config.yaml
spec_augment: false
win_length: 400
tokenizer: "word"
vocab_size: 36
encoder_layers: 10
decoder_norm_position: "pre"
decoder_activation: "gelu"
decoder_fused_qkv: false
decoder_qk_norm: true
decoder_inner_norm: true
momentum: 0.95
epochs: 49.5
final_lr_fraction: 0.01
warmup_steps: 3020
weight_decay: 0.02
Rows from block 6 of the audio encoder of a small audio captioner, named by matrix and row number. Rows with one number belong to one neuron. Each number is 128 + 24 x the weight over its row's rms, rounded and kept within 0 to 255. All counts start at 0. Numbers have three digits each.
After each neuron's rows are labels from the 100 clips, of 14976, where the neuron reaches its largest size: "responds to" is what is common among them. Only what is clearly more common there than usual is listed. The data: synthetic speech, music and everyday sounds put through simulated rooms and audio effects.
# u: gMLP up (value half) (encoder.blocks.6.mixer.u.weight, 160x128), inputs 0-42
# v: gMLP up (gate half) (encoder.blocks.6.mixer.v.weight, 160x128), inputs 0-42
# out: gMLP down (encoder.blocks.6.mixer.out.weight, 128x160, transposed), outputs 0-42

u.124:105144111135161156141141114105094140149102119127138151106145145146126151154165085163132115101165136084106105161087131142127116129
v.124:100101129107127111104097153117162123154103110151109157139101142145148161157169095123128166109110142108117161142105131116104136148
out.124:110132088142117127090124151056090127184117132129099164113092106156099093157133138140103122125163102104142169150144118149150146147
responds to: dry; speech

u.83:160132147152122117181113177153073099142102133121118131117148142151113111139123153161085142113133107116116140158202109153154119140
v.83:120185136178146128155115112153152149153124119086140162138104126142114101132131113126107174086105120132117153129148135145121120164
out.83:133123115124129156091137117140164135138134185094118137105128155105129161147126107127107158137131119164154106151113142122083135122
responds to: speech

u.75:148091128104148089116096154123195136118143135137127104136121158128142080155101099114130121112138139090106150135119138158125109127
v.75:126128139133128118112126098105157089120132104122101099130131135105092117150117097177182122114102156109135152156109126108146153118
out.75:095110106091202162113106122157119119134135160116094126110105146113158142118124124152162104116122148111129113075130126133118109107
responds to: dry

u.64:150136123150120118149108125151148162141105137170129128109159125168122125086150100139163107174162136135115115095175089084114091140
v.64:123156111115151128150120104130148125138162133082154131137147143135144079091118130092137119124149123134095107137118145148122120154
out.64:124144135159088100127121148091060120123153150108116125108108143157148155117137136191122147088094142098097137098114151106101140157
responds to: short reverberation

u.152:114136155168159155145145101119129136117104126077113162114077162193176105100140157090147120137160107116094101142075146108161110136
v.152:182103143071141141084094144097173117114124097103159141165084130121199143162073121116118156141140149127151151143136107122140089118
out.152:164143090118147122123142120125131098127097097168144155137090134123124139154150122159138153138124116158196128128085135103116151153
responds to: dry

u.154:156099142105156096084136154171164091172130157140157148101131122130108138123108123125135093146142108136100090132132121114127146153
v.154:196108148152133122096113199142133123100066151143119103128131182109116130120124117123131116130149192093064146126163146188157099124
out.154:127178149160106183126113109168112121133130093131164103092158151125093148156131149112116135115151094142129133133148133129163112129
responds to: speech

u.135:107152105139085147128126135174144153121083128099139130110097085129133146121127127161140099158101155101143092118178109107145113131
v.135:113115131089110148102138141112164142133150089157138143103146152106144129072116131119100089152131122122118142168165151121164128141
out.135:134122117124150092114126130153110109120133137166105125072137166118151193167158159158118118143132147142113109097121097133117131102
responds to: number of effects: 0; band

u.72:149114125127116128116118135147134123121154131074135131106141200179105143134129130124128157156133142104117127065140108119087178105
v.72:122145129086141115104089143111144103160124114132123123128102150170098176141118108105134127124147139073152173130151142101113121095
out.72:120127167123110104097121107100125125146133106132136155119134109125106112116085179152116151137122101124162114093114176149178124114
responds to: speech

u.114:127141143132158093102167084132093102148118170120116101146142107121172173125168152131175125115154104195144149133176128108164148114
v.114:123134152121106113085146129109116111109142134092138120145159127102165142163137143151142092140114124112141153099116122119154167157
out.114:135131123093142099147114142147106177127166157076139144149114090175101132146158104104154164119083121146116140136169130137151162113
responds to: number of effects: 0

u.46:148140150161136132184143133135138125141115156155127113135143140148103079096140164092109152119102157109106148108117084125138079138
v.46:077120108138165123132127143132150124136179155134150117133114131147132131113105132117139105152145150140147122140105125109150125123
out.46:168044104103123134081144140126138120121112145128118126129129140109164158123124108171162103144164110120126119169102124110130158151
responds to: short reverberation; speech; reverberation time: 0.15 to 0.3 s

u.33:139105156149124144146108159137139094147150160116162110085095086075158105144138128161140147096144112138138156086126098113109125094
v.33:127165138130104096121186117104147115155151162145107114104155112131154126126135161157145106141117136124139142114130155066188147107
out.33:149127120136137128089143102152137112128164100128115112146104151113143101175150153154138163110059155158108091108157128128126144099
responds to: number of effects: 0

u.76:138127110139150116155097132113140142157080081161106131117185116092121115086114124111145105125157124148116114140114154147136141113
v.76:147140124095133140160119140116147152100134054157153104156129151146120134145084167101145136108125148089121129129159174137102139105
out.76:121095132141127161074135136141133146140127176135131158107132123145133134117093105142083164112127106144140143109162101142156140083
responds to: dry; speech

u.86:116101145140115121096125139137104101113157181162129132110116115098184143185106131121169139165100175131110113112079123151158100120
v.86:130127150165160153107110163160151086150115165138100109138136139151129167163111097105162110132135143134134126084125131127116154099
out.86:148119073140113126091143103175156123132170140126158106139110114105136132124167133175110101109152116118134161141126150146064108144
responds to: speech

u.17:154135156122106122140146135090130174132151106103147098152144118144137050100102163138117133120106122188121160124131105121124126093
v.17:159115141114133172146125131099117122114176148139125125164136136153147089135112120122129077125139140148133152134131155135131104150
out.17:155135109117091162148136150137139135139126120179127095096139132151110122123140149159120148163145147122123108131145078117084106120
responds to: number of effects: 0; band

u.18:119116151190170098089120158140142109124137140125136139162179133174128113100113105116117110131114121092112115141153120116121111112
v.18:129110134099113077155138127124101118161117105113115111121150106112172122146136135110150103154120139139160145138114131126171150125
out.18:144121133155167115136145113143138125145112143134136114142124149128130098107131096108149136132152109144114179128151112125150109168
responds to: short reverberation; reverberation time: 0.15 to 0.3 s; everyday sound